Weights of a small image classifier: 12400 steps.
Rows from block 6 of a small image classifier, named by matrix and row number. Rows with one number belong to one channel. Each number is 128 + 32 x the weight over its row's rms, rounded and kept within 0 to 255. All counts start at 0.
After each channel's rows are labels from the 100 images, of 14976, where the channel reaches its highest value: "top examples" is what is common among them. Only what is clearly more common there than usual is listed. The data: rendered roads seen from a driver's seat, with toy cars, trees and houses.
# convs0: first 3x3 conv (model.blocks.6.convs.0.weight, 192x192x3x3, each kernel summed), inputs 96-191
# convs1: second 3x3 conv (model.blocks.6.convs.1.weight, 192x192x3x3, transposed, each kernel summed), outputs 96-191

convs0.2 [ 77 133 171  85 112  69 152 130 202 105 109  95 133 120 142 111 212 142 137  94 124 110 148 107 173 175 130 120 200  81 108 106  79 113 124 115 119 132 141 127 166 164 168 119 120 105 165 101 156  88 152 113  86 116  62 158 212 122 152 114 149 142 146 115 144 128 111 180 136 129 101 111 153 156 108 159 157  98 148 208  94  92 120 117 102 141 135 126 141 123 225 100  85 127 104 124]
convs1.2 [118  86  96 146  89 135 108 126 145 146 149 101 118 152 137 104 128 135 147 125 113 182  32 137 104  69 113 133 135 114 118 133 128  89 156 116 114  83 165 140  95  95 188 106 114 142 128 125 142 151 120  81 116  95  77  92 150 205 144 132  86 147  98  96 126 138 112 150 114 150  61 116 175 110 150  92 144 120  78  77  98  86 120 111  79  81  87 147 111 150 183  88 112  73  64 103]
top examples: vehicles: zero

convs0.161 [104  97 162 141  29  77 161 151 141 121 147 169 122 135  81 111  89 129 116 116 172 110 130 111 135 117 118  83 142 128 124 113 137 165  83 153 116 129  90 101  81 114 156 117  88 124 106 142 129  82 169  98 150  85  85 173  87 145 126 122 123 135 188 135 139 140  78  52  88 121 115  90 128 124 173  38 127 127 105 107  51 118  75 120  81  81 117 143 124 188 147  91 183 150 115 121]
convs1.161 [105  95 123 139 121 106 162 184 240 113 147 143  83 189 118 120 149 189 144 115 183 100 167 120  48 158 133  89 118 145 145 158  66 120  88 102 113 152 127 140 170  91 145 168 122 143 190 172 139 112 188 102 175 134 118 155  85 116 132  88 132 100 135  94 125 171 108  82 105 145 161  73 132 139 214 126 159 137 113 154 141 107 114  72 130 150 151 131 120 125 120 133 152 199 106  78]
top examples: vehicles: zero

convs0.106 [ 77 123  84  92 118  93  93 113 141 119  68 149 148  99 141 118 125 121  94  88 112  94 136 171 117 110 122  95  92 122  57 148 111 111 143  93 138  93 147 137 108 137 118 210 160 103 135 130 133 119 134  89 107  98 149  94 126 114 166 105 170 127  89 139 144  92  93 100 135  94  95  64 134  74 144 153 112 102 139  88 115 106  92 118  88 213  85 165  88 121  81  56 117 128 113 152]
convs1.106 [ 96 194 125  92 136 128  99 103 123 129  76 108  97 146 104 173  92 166 121 110 120 140 116 137 112 140 141 127 107 142 138 158 126 123 121 114  89 108 147 158 133 127 143 175 137 167 107 143 143 138 148 156 120 124 157 128 106 128 106 160 158 142 160 168  95  86 146 125 116 159  85 131 110 112 136 142 128 100 100 116 152 139 185 119 139 149  76 155 105 120  73 132 132 123 249 141]
top examples: straight

convs0.165 [100 141 122 109 128 115 154 138 150 117 136 139 116  79 174 112 106  61  98  61 120 149 136 123 103  68 124 150 155 121 116 185 126  37 169 112  94 170  89 119 151 120 118 147 108 120  99 106 112 111 118 145 166 141 152 151 105 103 204  63 218 145 161 107 134 127 154 129  85 166 139 126 177 100  81 102 105 158 118 127 103 119  49 104 202  92  95 106 161 141 106 111 111 124 115 186]
convs1.165 [108  47 156 132 102 193  93  87 123 111 139 102 118  38 142 121  80 142 136 116 107  91 153 167  83  80  94 100  90 104 163 165 107  80 147 122  98  66  90 116 159  78 181  81 145  92 158 112  87  99 137 114 155 101 159 140 128  82 142 149 167  78 118 103 180  93 146 147  86 107 179 153 181  89 117 112 118 138 108 107 136 139 103 131 132  87  82 113 110 115  89 121 130 143 139  65]
top examples: car; bends right; vehicles: two

convs0.166 [139 119  96 141  98 104 161 190 181 105 120 159 123 123 106  55  53  91 136  74 122 170 102 154 112 118 126 122  78  66 127  88 166  63 109 148 170  78 102 130 122  91  93 145 143 109  75 100 119 109 139  65 135  95 123 139 148 110  18  41 162 134 170 129  84 161  79  75 108  99 115  90  92 110 204 162  97 168 118 108  97  80 117 153 172 111 102 155  93 103 131 100 126 164 130 112]
convs1.166 [172 108  82  95 155 113  96 114 137  89 131 126 127 183 138 124 139 181 142 121  91  94 118 119 107 119 153 148 152 118 129 135 118 111  84 134 124 103  94  61 148 146 167 162 128 150  66 176 108 113  98 130 105 139  68 128 164 138  66 120 151 151 171  90  58 148  94 109 104 203 118 101 135  88 105 100 181  81 137 108 146 145 119  85 126 129 102 125 111 175 204 113 141 134 115  95]
top examples: vehicles: zero

convs0.54 [138 147  36  37 119 138 134 169 125  63 147 144 104 128  55  38 168  33  97 122 120 111 140 167 149 100  70 144 118  85 129  94 129 145 121 126  86 114  71 125 126 125 102 111 103 123 115 181 137 179 100 100 147  98  76 114  76 107 123 129 128 109  97 105 135 123 129 121 125 150  72  79 132  84  90 106 103 140  75 145 137  85 113 137  95 121 133  91 103 114  89 104 120 148 130 140]
convs1.54 [157 138 140 135  95 176  90 122  83 106 134 172 131  98  71 167  84 146 163 104 113 101  65  30 116 122 153  81 148 142 161 122 135 103 179 152 123  92 111 160  83 191 105 136 125  90 153 133 150 156 148 113 122 125 157 139 110 169 100  96  95 139 110 105 126 145 149 195 120 135 178 159  84  93 150  96  96 142 115 109 115 134 116 144 125  94 112 123 176 101  60  89  92 120  97 135]
top examples: car; vehicles: two

convs0.112 [143 124 113 148  94  86 111  95 167 147 165  71 124 145 126 110  97 128  94  73  99 122 161 200 194  97  98  88 103  65 124 143 142 148  95 119 110  80  98 126 130 136  72 180 115  98  94 168 185  76 215 131 175 132 124 139  83  94 140 107 136 128  92 122 122 102 108  92 117  70 122  97 135  98 103 112  97 111 102  64 102  85  83 109 135 103 108  70 111 157  93 139 132 146 140 133]
convs1.112 [123 116 133 134 142 145 104  96 168 149  86 159 119 124 179 121 100  99 103 147 105 152 106 137 172 189  91 111 173 121 159 141 139 178 140 112 124 121 113 117 126 110 134 138 102 120 119 168 151 110 172 109 150 151 120 121 139 124 167  75 156 113 114 126 116 120 101 118 182 171 130 141  82 136 129 202 115 117 104 103 121 134 113 199 160 185  71 136 116  83 136  86 105  85 126 125]
top examples: car; bends left

convs0.44 [140 112  79 122 111 124  55 101  78 143 152 120  57 107  85 130 101 160 134 115 138 138 102 157  81 113  78 140  84 139  95 133 122 129 103 121  71 105  82  44 114 129  74 147  83 114  84 161 116 123 130  98 125  86 144 133 120 150  98  77 174  72  71 111  73 138 118 112 140 106 113  88 128 120 127  88 114 119  63  89 123 124  61 103 147 109 105  96 108 144 106 162 135  94 104 124]
convs1.44 [195  72 139 138 103 155  99  99  91  88 133 114  98 158 142 123  81 163 110  55 154 205 117  99 110 178 140  94 157 128 138 170  82 102 100 158 111 121 123  65 129 107 182 111 132 136 121 112 111 100 126 125 110 131  94  88 137 125 101  91 141 143 126 146 133 143 122 107 186 138 139 103 134 108 120 228 172  99 142 133 110 106  92 149 118 106 146 121  51 176 154 104  67 143 108  78]
top examples: straight; vehicles: zero

convs0.131 [118  90  89 146 208 150 100 184  88  80 105 158 105 124 137 190  99 119 157 220 171 114 111 149  88  65 119  93 111 155 103  82 126 121 114 130 122 112 173 119  77 126  99 103 120 105  86 135 108 143 106 140 116  72 171  90 112 160  88 201 100 123 130 137 118 106 138  74 144  83 178 108  84 136 145 105  68 134  73  87  98 106 104 171 122 119 173 132 104 113 128 143 100 107 135  82]
convs1.131 [123  98 134 159  81 111 120  69  62 120 140  91  99 181 158 168 117 113  83 158  51 148  99 216  66 167 124  74  58 136 112 101 137 147 146 131 138  70 122 163  69 154 130  88 121  69 112 125  80 149 107 176 133 139 113 150  96 175 127  96  83 142 101  44  81 108 111 124 174 126  62 134 169 143 133 139 158 117 135 132  97 132 181 110 117 136 104 134  95 163 129 123 112 124  80 113]
top examples: bends right

convs0.41 [103 170 106  85 166 116 101 123 145 139 134 137 163  95 117 167 141 103  92 128 135 133 135 136 131 147  93 106 133 154 114 120 142 145 212 154  74 161 121 107 200 173  96 144 101 128 153 164 116 119 109 112 130 107 115 123 129 176  83 130 130  89 114 109 132 153 193 139 131  94 100 177 120 150 117 125 165  98  83 152 194 228  62 139 122 163 102 115 112 137 124 130 140 109 159 209]
convs1.41 [ 95 144 120  65 112  97  77 113  63 126  82 135 113  98 116 209  33 121 150 201  94 163  85 113 143 162  87 104 129 128 113 142 130  88 183  93 104 118 147  85  94 103 177 123 145 123 131  76 115 101 118 115 121  98 158 114  84 117 126 206  97  74 113 154 201 146 151 147 105 130 116 127 113  72 101 104 110 127 153 124 115 114 139 136 155 135 155  79 144 124 148 109  82 120 143  91]
top examples: vehicles: two

convs0.93 [135 127  76 116 112 106 112 129 176 135  90 165 140  79  92  87  89  94 101 131  66  91 192  76 137 134  90 154  93 123 106 120 117  87 115 105  90 103 134 123 188 110 106 119  89 103  74 122 135  79 153 124  59  68 122 110 110 155 109 148 114 112 107  77  97 156 126  95  94  97 136 102 151 130 101 130 147 157 114 200  58 100 100 129 109 132 107 118 114 124 143  81 121  86 169  90]
convs1.93 [147 187 149 115 113 167 125 125 135 167 136 157 151 144 144 124  50  87 145 122 124 163 125 155 177 141  72 106 131 140 113 121 140 108 134 109 110  87 134 175 135  79 137 126 115 109 140 151 138 118 144  84 116 106 129  71 115 151 180 130  97 116  91  95 108 183 134 157 193 112  96 104 150 122 122 158 190 220 101 145 179 158 135 133 112 111 154  87 123 124 106 112  49 166 140 158]
top examples: bends right

convs0.137 [ 56  79  97 129 155  82  66 151  83 151 114 166 105 110 174 155  72 141 125 148 172 156 123  82  75  49 124 106 110 188  92  82 140  89 101 130 144 101 124 121  87  38 103 156 100  87 143 107  96 148  84 156  87  64 130 119 134 174 118 156 101 103  84  95 116  71 162  83 126  78 160 122 142 121 161 107  57 115 111  90  63 133 116 138 141 123 148 166 119 151  90  97 174 152 136 142]
convs1.137 [129 124 126 184 112 112 109  80 126 110 118 128 109 118 106 125 104  98  97 184  95 144 122 154  96 139  37  78 109 137 130 132  96  68 100  94  77  68  95 170  86 136 183 144 115 129 159  87 120 138 104 153 136  85 128 141 106 173  39 132 125 131  73 102  86  89  82 135  84  92  94  35 136 125 132 126 121 109  82  94 126 114 159 127 125 144 138  86 112 150  86 109  93 144 118 119]
top examples: car

convs0.19 [154 131 102 110  71 183  94 184 161 157  70  78 168 120 122 105 140 124  68  63 137  98 140 129 131  86 111 146 124 136 129 144 157  58 130 134 138 112 105 157 127 124  86  66 129 119 124 101 100 162 154 111 123 131 177 126 139 120 113  79 132 119 127 109 122 167 132 170 164 126 100 116 104 120 138 161 140 158 152 173 167 146 109 113  73  85  43 134 108 142 110 178 124  98 181 144]
convs1.19 [152 171 144 114 143 164 117 105  77  88  72 105 109 101  77 162  61 158 180 181  97 134  87  46  54 115  62 102 158 141 150 138 136 107 152 164  93 112 125 125 116 102 134  64 128 137 135 101 164 132  86  99 129 120 112 120 113 151 118 124  88 145  58 112 124 117 122 107 118 126  95 185 163 118 132 125 145 195 154 140 167 129 131 144 155 102 113 107 115 123 109 170  75  91 114 105]
top examples: truck; vehicles: two

convs0.56 [ 71 137  88 171  99 111  91 123 218 168  62 155  85 135 119 137 123  93 122  97 140 173 109 131 133  88 104 121 106 124  94 255 127  65 196 100 115 140 132 112 188 171 121 100 128 127  94 112 158 107 107 161 109 215 174 128 138 155 118 138 175 119  90 136 156 125 159 153 108  90 118  96 133 112  97 114 103 153 115 130 200  73  93 118 110  87 153 145 117 151  94 112 125 116 157 148]
convs1.56 [109  93 146 108  83 136  64 128 123 104 128 164 114 120  87 106  95 131 113 143 120 151  98 220 130 126 110  87  77  90 108 176  95 100 176 137 110  59 139 149 138 100 172 105 105  93 152 123 146 102 137 119 147 155 148 131 122 135 142 121 212  40  77 134 137 113 111 161 109 102 146 124 187 120 122  97  81 140 121 157 126  55 124 141 201  96 110 123  60 108 137  84  99 157 150  68]
top examples: car; vehicles: two

convs0.30 [110 104 133 139 142  73  69 141 102 118 130 149 128 106 119 137 110 120  94 107 124 153  88 115 101  61 124  78 130 119 129  94 183 111  77  96 127 100 134 119 119 114  62  95 133 135  95 114  76  67 107 103  90 113 138 152 126 132  93 126 103  97 111 182  71 102  77 107  86  60 155 164  90 163 163 122 116 167  82 138 120 127 128 115  73 129 142 142 118 124 125  88 208 203 107 113]
convs1.30 [105 101 141 161 164 136 141 144 168  93  75 177 112 144 139 157 114 123 129 100 192  62 146 113  96 139 165 134 137 122 202 121 108 132  83  54 115 132 103 112 138  87  68 158 141 171 109 116 134 112 136 102 137 136 108  99  96  90 112 109 131 162 193 156 105 145 103  80  82 106  87 176 131  73 170  86 119 141  84  98 141 121 133  73 134 148 168 165 117 167 140 160 134 125  91 112]
top examples: vehicles: one

convs0.13 [141 134  72  95 126 114  81  86 193 131 130 157 131 132 106 106 134 161 131 116  53 113 124 148 133  82  77 140  77 117 115 142 132 153 108  52 137  79 118 132 135 133  80 137 103  61 102 133 109 147 124 104 138  86 155  80  97 108 127  96 100 104  53 100 127 145 122 113 138  77 180 116 125 143 109 169  90 165  72  64 105 101  97 114  82  83 114  93  96 126  96 126 150  68  77  97]
convs1.13 [123 115 135  74 187 116 182  96 107 117 111 130 144 154 148 135 173  98 144  67 133 183 142 116  75 189  74 116 168 104 142 139 136 101 139 122 121 138  91 136 125 100 159 108 162 125 146 162 128 149 170 131  80 109 101 122 151 168  56 127 148 157 129  95 136 171  86 145 225 145  97 149 132  99 130 222 197 148  88 123  88 111 103 127 111 126 115 118  60 131 199 125  93 120 111 166]
top examples: vehicles: zero

convs0.24 [118 137  85 142  99 119 119  81  90 100 116  98  94 151 120  84  93 137 169  70 105 114 117 183 164  91  98 129  93  68 111 105 123 115 116 120  75 105  85 117  84 112  99 178  89  56 135 176 116 111  99  98 212 142 128  75  80 175 126  86  80 110 124 110 152  49  87 152 120 115 117 135 148 124 143 115 129 161  95  96 116  80 131  66 112 144  82 101 132 116 147 152 101 126 116 140]
convs1.24 [107 142 121 115 141 127 140 143 153  80 131  93 157  77 173 118  99 100 143 101 105 109 146 144 108 126 118 171 120 123 106 111 149 194 143 113 146 158 106 131 163 171 137 136 113 119 101 131 140 161  91 113 143 119 117 142 118  93 115 146 113 106 126  94 130  47 142  98  85 158 131 120 140 113 156 153  96  58 108 105 131 150 133 147 154 167  90 122 123 124 132 159 155  94  88 139]
top examples: car

convs0.188 [164 138 173 172 107 139  80 189 176 153 130 129 151 145 137 111  89 112 141  54 193 135 157 190 124  88  98 139  75 108 129 144 121 108  84 116 130 116 103 140  91 132  73 134 112 144 145 119  84 121 159 150 169 120 110 116 189 162  96  65 172  92 166  80 129 119 120 125 109 108 159 169 137 133 139  85 106 147 123 109  92 135 157 186 104 162  81 154 192 109 108 147 130 113  95 144]
convs1.188 [153 128 131 161 104 148 120 109  80 103 137 102 107 118 127 106  45 158 167 122  83 109  58 121  99  81 100  97  56 134  48  85  86 120 134 135 144 117 107 106  94 189 116  92  90  95  99 102 154 161 116 125 144  71 158 119  94  93 106 132  53 119 149  62 103  50 126 129 115 129  87 159 152  94 146 101  90 112 107 111 103 142 107 123 105  75  78 113 146  82 101 120 127  68 131  89]
top examples: vehicles: two

convs0.139 [111 128 106 104 218 105 117 111 136  97 167 151 115 118 112 198 193 102 133 169 110 165 117 163 146 183 122  89 202 107  81 158 123 195 149 112 136 158 144 131 165 119 115 109 140 124 161 183 168  93 101 169 112 147 103 120 136 101  79 220  91 106  78 171 167 119 137 136  95 106  92 114  93 163 129 106 138 171 105 119 171 137 110 139 176 169 176 104 112 119 141 144 131 136 189 173]
convs1.139 [ 85  96 113 106 152  68 105 108 106  84 135 210 109 154  83 170  60 123 100 176 110 161 103 129 136 130 134 132 153 100  90 135  70  76 145 147 116 115 154 100  87 141 137 125 138  99 153  70  90 100 121 112  83 135 113 115 118 130  83 158 117 167  90 156 145 109 158 138 116 134 103 129 141 109  96  66  95  94 100  99  73 120 128  94 174 103 151 163  95  91  87 128  82 101 174 109]
top examples: truck

convs0.26 [100  87  83 133 100 130 130 192 184 123  54 151 132 104 108  77 159 106  75  78 131 108  93 119  89  99 106 134 141 106  95 140 117 110 144  86 150 127 104 109 170 131  97  82 138 101 141 114  59  57  99  74 148  96 108  75  93  91 122 132 113 107 125 110 147  99 127 182  70 139 125 136  82  92 157 135  96 186 102 198 141 142  77 111  92 101 108 132  99  88 106 100  99 164  96  95]
convs1.26 [113 130 162  78 187 146 160 175 149 102 103 156 132 137 145 151 179 177 153 141 126 112 179 122  75 139 156  98  91 130 160  98 100 152 136  98 128  93 104 171 140 115 111 111 137 143 176 131 142 128 105 161 155 124 130 115 104 117 144 111  99 115 163 114 121 135  98 143 138 152 160 128  61 139 142 112 165 131 144 186 149  86 164  99 101 146 135 112 119 159 104 101 136 184 140 141]
top examples: vehicles: zero

convs0.27 [109 118  67 128  75 145 108 108  94 177 136 110 114 118 155 121  67 145 101  82 147 109  93 122 112  86 115 157  87 154  88 124 152  98 119 130  75 109 133 161 144  91  92  62 110 161 101 136  93 118 121 161 143 129  53 124 171 199 130  51 107 116 166 110  99 111 113 120 161 109 137  97  90  96 116 143  95 145 100 153 138  91  76 138 110 114  66 169 117 138 159 122 110 105  99 123]
convs1.27 [103 144 152 103 121 147 101 121 130 108  99  91 148 161 148  77 120 150 172  56  75 155 143 129  88 104 140 157 105 105  66 146 118 114 120  97 113 154 119 102 142 119 199 122  84 104 125  73 119 154 111 111 127 117 139 122 105 127 137 111  28 109 133  62 133  83 110 125 170 124  54 112 131 141 139 184 197 118 119  87  99  82 133 121  93 180  81  92 106 102  96  98 111  92 110 108]
top examples: straight; vehicles: zero

convs0.148 [ 91  75 116 138 161  97 140 203 210 118  98 165 113 119 131 173 114 114 101 111 166  71  98  74 109 127  92  80 117 122  96  66 170 134  58 122 120  83 115  97  94 104 100 112 101 100  96  80  95  78 140 150 122  79 131 158 170 112  99 159 101 107 163 122 125  93 125  87  67  88 134  89 119  91 161  78 109 169 107 115 102 112  72 125 113  98 135 123 102 171 109  63 229 156 112 140]
convs1.148 [119  92 145 151 112 107  96 189 224  57 125 104 135 208 115 142 159 131 157 143 119 126 206 132  64 186 139  82 100 125 115 152  53 115 115 111 128 147 122 169 124 111 144 106 108 121 157 112 158 131 216 177 116 126 130 126 115 131 125  99 102 117 152  70 121 131 129 107 105 122 118 118 128 184  89 126 179 160 162 160 121 157 159 136 104 104 188 124 123 137 105 140 111 166 114  93]
top examples: sandy verge; bends right

convs0.23 [139  91  63  93 147 138  62 138 120  53 130 107 121 122 114 129  40 124  87 125 120 117  98  99 125  93 131 122 107 117 117 153 124  88 126  68 202 101 168 129 132  48 105 138 146 125 113 172 115 118 120  72 132 106 126 100 135  84 129 155 139 124  79 139  62 107 101  74 138  99 103 142 139  73  74 181  91 121 116  96 100 107  76 115 133 122 132  96 145 146 104 191  89  67  99 101]
convs1.23 [142 128 128 120 159 126 104  86  63 134 140 110 165 141 153 160 117 196 106 153  62 117  91  97  53 118 141 173 144  91 126 115  83 166 140 138 153  74 129 120 112 150 219 151 173 105 131 126 136 122  93 148  80 115 182 125 148 142  64 144  85 162 123 103 149  96  89 131 176 199 115 151 120  99 117 149 209 118 110  91 125 117 119  64  88 115 122 111  97 135 175 122 102  62 120 139]
top examples: straight; vehicles: zero

convs0.159 [117  73  52  85 193 127  93 146 136 152 117 114 131 155 109 207 119 114 141 165  94 195  88  65 102  98 120 109 110 175  68 145 156  86  90 114 138 109 202 101 139 104  81  76 106 140  76 148 126 135 121 161 104 199 116 147 100 186 106 147  71 108 119 164 102  91 145  85  82  87 135 108 116  86 120 118  83 103 182  97 180  90 145 164  99 170 140 119 119 101 132  99 134  86  94  98]
convs1.159 [111 124 118 111 135  79  93  57  70  97 141 115 153 180 125 155 131 172 146 110  96 138 128 152  77 102 122 159 120 127  98 108 145 117 122 129 118 112 140  85  86 128 146 102 133 113  91 140 125 141 112 112  78  84 109  85  55 154  82 135 135 132 120 112 112  91  96 123 104 137  77 105 137 104 136 138 131  65  92  92  69 108 126  90 117  88 108 223  97 136 143 157 108 101 137  94]
top examples: vehicles: one; bends right

convs0.184 [149 136 117 101  91 141 125 147 147 123 106 143 123 126 118  67 127 105  94 107  49 133  94 133 170 129  82  81  88  80 160  70  56 105 151  72  87 122 138  78 162 132  70  97 108 137 114 140 143 162 152 106  82 133  84  92 178 135  82 102 108 114  99 123  72 161 161  98  87  83 116 134  87 123  71 139  92 110 118  88 109 145 160 157 108  95 163 115 142  95  93 118  79 105  77 129]
convs1.184 [139 157 116 111  77 124  98 149  97 147 135 162  88  61 108 105 108 111 169 129  86  77 110 171 112 149  92  93  72  87  96 143 117 106 197 154 129 115 104 168  65 166 126  84 107 143  97 116 104 208 118 179  93 166 135 102 115 144 130 107  98  48 122 112 101 160  83 172  93  99 127  98  61 149 141 103  77 156 131 169  91 127 109 131 105  93 126 107 144 109 166 175 155 107 132 105]
top examples: vehicles: two; bends left

convs0.10 [145 122  72  99 172 115 132 118 172 150 157 158 121  97 107 146  80 115  42 125 122  87 109 102 111 122 105 141 118 109  99 108 101 166 100  96 154  75 127 133 176  90  69 116 136 113  81 182 151 146 101 127 124 140  81 118  82 120 120 122  92 101 114 110  84 105 105  94 142  95 101 165  98  77 121 144 137  95  92 113 170  38  84 114 116 121 102  90  81 117 104 101 115 124 164 104]
convs1.10 [160  65 112 159 179 105 128  94  72  84  97 117 158 146 165 116 129 152 135  66 128 166 104 139  77 121 135 223 135  80 133 166 116  86 131 126  62 157 149  74 100  96 170 187 170 124 161 146 104 111 114  91  89 168 151 120 120 144 125 126 127 115 110 140 125 131 163 142 170 166  71 153 110 118  88 182 143  88  73 103 125  97 142 123 135 126 177 130 129  94 154 102 110 123 130 100]
top examples: straight

convs0.60 [134  77 103 106 109 116 123  97  73 132 151  71 104 106 110 108 123  76 116  99 123 161  86 176 116  97 124  85 109 148  96 110 106 114 142 151 101 124 100 141 149  85 136 133 109 127 126 209  96  93 107 134 192 121  97 153  78 239 147 111 164 103 156 137 187 142 111 113 103  94 124  97 140  85  92  88  99  89  68 152 183 141  91  96 119 145 100 107 116 107 161 153  89 132  81 116]
convs1.60 [106  87 134 140 154 145  90 131 102 122 118 112 150  81  76 150 108  85 145  98 153 126 116 146 100 175 157  83 124 194  79 142 160 124 123 158 120 126 110 142 209 103 172 103  88 102 135 138 125 127 147 126 122  96 157 152 116  99 144  80  82 134 154 122 188 109 122 125 129 164  98 145  87 115 142 141 130  48 121  79 112 155 119 142 104 157 110 149 127  87 131 120 149  97  89  94]
top examples: crossing stripes

convs0.78 [163 137 111  92 120 117  87 153 130  89 125  83 105  83 129 110 159 111  62 159 132  85  79 147  94  81  90 101 103 161 109 107 144 120 128 122 119 178 123  97 121 124  47 146 122 187 141  91  84 189  89  85 112  79 132 175  87 142 104 145 160 128 137  96 191 144 149 127  98 100 167 120 112 115 106 141  39 167 117 152 107 237 139 125 107 101 161  64 109  47  84  95 161 120 137 149]
convs1.78 [123 130 112 151 108 117  99 114  99  79 124 151 133  67  63  97 118 131 160 108  98 119  59 136  95 123 100  91  58 116 133 133  94  58 170 119  98 118 128 132  97 200 125 103  73 158 155  95 102 174 133 165  97 187 116 117  89 153  75 113 125  93  60  93 109 139  92 157 115  99 169 102  66 104 134  63 101 158 113 176 117 143  71 110 169  62 182 121 160 153  98 193  91 130 112 123]
top examples: vehicles: two

convs0.5 [135  71 123 166  83 103 139 152  83 184 101 222 113 162 117 105 101  82 184  80 168 103 100 134  95 132 163 140 141 126 116  90 167 116 141  84 127  89 141 129 117  84  82  79 164 150  93 196  90 142 109 171 136 164 145 124 145 205 149 101 142 124 132 155 106 190 125 134 143 136 134 101  48 120 166 107  90 117 114 106 158 107 127 215 111 156 128 146 125 129  64 113 141 121  98  75]
convs1.5 [152 102 126 125 151 159 116 113  77 117 142 116 130 132 155  88 105 123 117 117  42 134 106 126  74  87  89 112  85 150  57 113 126 151 140 169 117 107  99 140 133 159 134 124  93  73  64  76 126 170 114 140 115 110 143 143  99 125  71 152 106 142 171  79 115 113 127 114  97  93 118 119  63  88 111 133  83 108 114 118 126 112 108  59  92  88  63  76 137 131 131 105 140 114 138 121]
top examples: bends right

convs0.105 [ 86 119  97  96 114  85 128 143 158  96 123 131 118 127 129 104 114  96 134 100 168 186  75 162  94  97 126 107  94  74 124 147 120 143 116  92 157  99 128 135 126 129  95  68 141 138 118 145  52 122 172 154 156 128 103 167 101 189  63  82 100 104 154 152 197 150 113 139  67  88 141 134  97  99 107 141 113 140 165 129  89 108 105 185 120 126  74 161 130  84 142 110 123 164  82 112]
convs1.105 [117 105 120 129 120 177  92 132  93  93  39  87 132 113 141 133 106 154 108  88 127  84 164 135 123 155 149 109  80 151  95 131  56 144 117 118 102 165 116 150 129 119 142  88  95  99 129 116 166 165 157 129  93  76 130 100 112  72 136 149  79 139 150  92 104  70 106 160 152 115  98 126 120 132 152  96 203 102 132 109 152  59 128 123  65 140  99 150 143 113 128 159  66  84 125 143]
top examples: crossing stripes

convs0.152 [135 132  82 107 105 114  66 142 132 117  75 160 112 105 108 124 153 102 103 141  87 124 130  97 127  40  90 127 135  87  82 116 164 141  85  85  99 112 134 117 110 111  60 112 123 124 106 104 104 109  86 100 128  98 154  83  84 137  52 165 114  91  49 144 113  96 133  99 131  86 142 115  75 201 133 153  60 176 121  96 125 124  90 168 101 130 147 135 117 145  57 100 156 103 108  94]
convs1.152 [128 135 118 120 135  75 130  77 160  85 133 111 123 128 105 122 190 144 116  90 104 114 134 141 136 139 171 117 156  62 137 142 100 124  96  94 110 127 123  89 162 128 133 138 154 124 124 118 110 122  97 169 100 165  85  94 159 142  18  54 130 172 128 118  84 188 127 132  93 181 161 117 148 144 145  99 171 139 129 127 142 137 139  49 135 139 152  82  66 165 142 110 186 188 135 101]
top examples: bends left

convs0.87 [109 181 133 110 146  91  81 117 116 127 118 137 144 185 111 153 166 101 152 168 118 114 128  96 180 110  90 120 157 138 146 139  61 133 205 147  71 212 156  83 153 181  98 144  84 154 138 122 149 164 149 183 143 150  66 133 145 119 114 162 152  81 101 133 159 192 178 158 131  86 106 134 136 130  93 122 140 132 117 172 148 142 137 151 112 143 158  72 200  42 135 162  68  79 107 221]
convs1.87 [120  96  92 134 111 105  75  96  82 125 137 149 100 123 105 132  81 109 114 112  73 118  63 167 121 100  93  86 107  85  95  97 117 129 150 130  89  72 120 142  56 134 164 103  93 113 136 102 124 169 112 136  86 122 136 104  96 144  98 179 138  70  87 113  96  87 118 154  72 122 133 117  82  94 103  99  67 127 131 122  88 120 126 168 127  86  98 115 104 111 151 164 109  73 156 111]
top examples: car; bends right

convs0.156 [136 141 176 138  44 120 121 132 135 147 138 101 155 111 133  34 158 200 130  57 116 128 118 133 122 124 129 103 175 108 112 154 114 105 147  44 138 164 150 200 205  86 132 158 139 172 172 140 119 173  99 101 106 114 100  96 110 119 181  48 118 158 116 122 156 110 123 185 163 157 140  97 154 150 142 198 169 118 134 152 126 132 162 125  75  93 100 180 113 135 113 109 123 105  89 143]
convs1.156 [139 117 124 129 106 102 118 102 101  69 136  77 140 124 110 125 118 152 151  54 136 165  71 131  91  58 114 141 179  98 101 167  94 103 158 126 143  80 165 136  99  96 191 114  67 139 148  95 125 108  86  98  89 108  85 118 110 177 112 112 119  96 122 116 181 160 125 139  84 181 115  97 139  91 135 121 133  96  79  74  92  82 147  90  76 114 109 154 117 116 184  89 131 111  91 125]
top examples: straight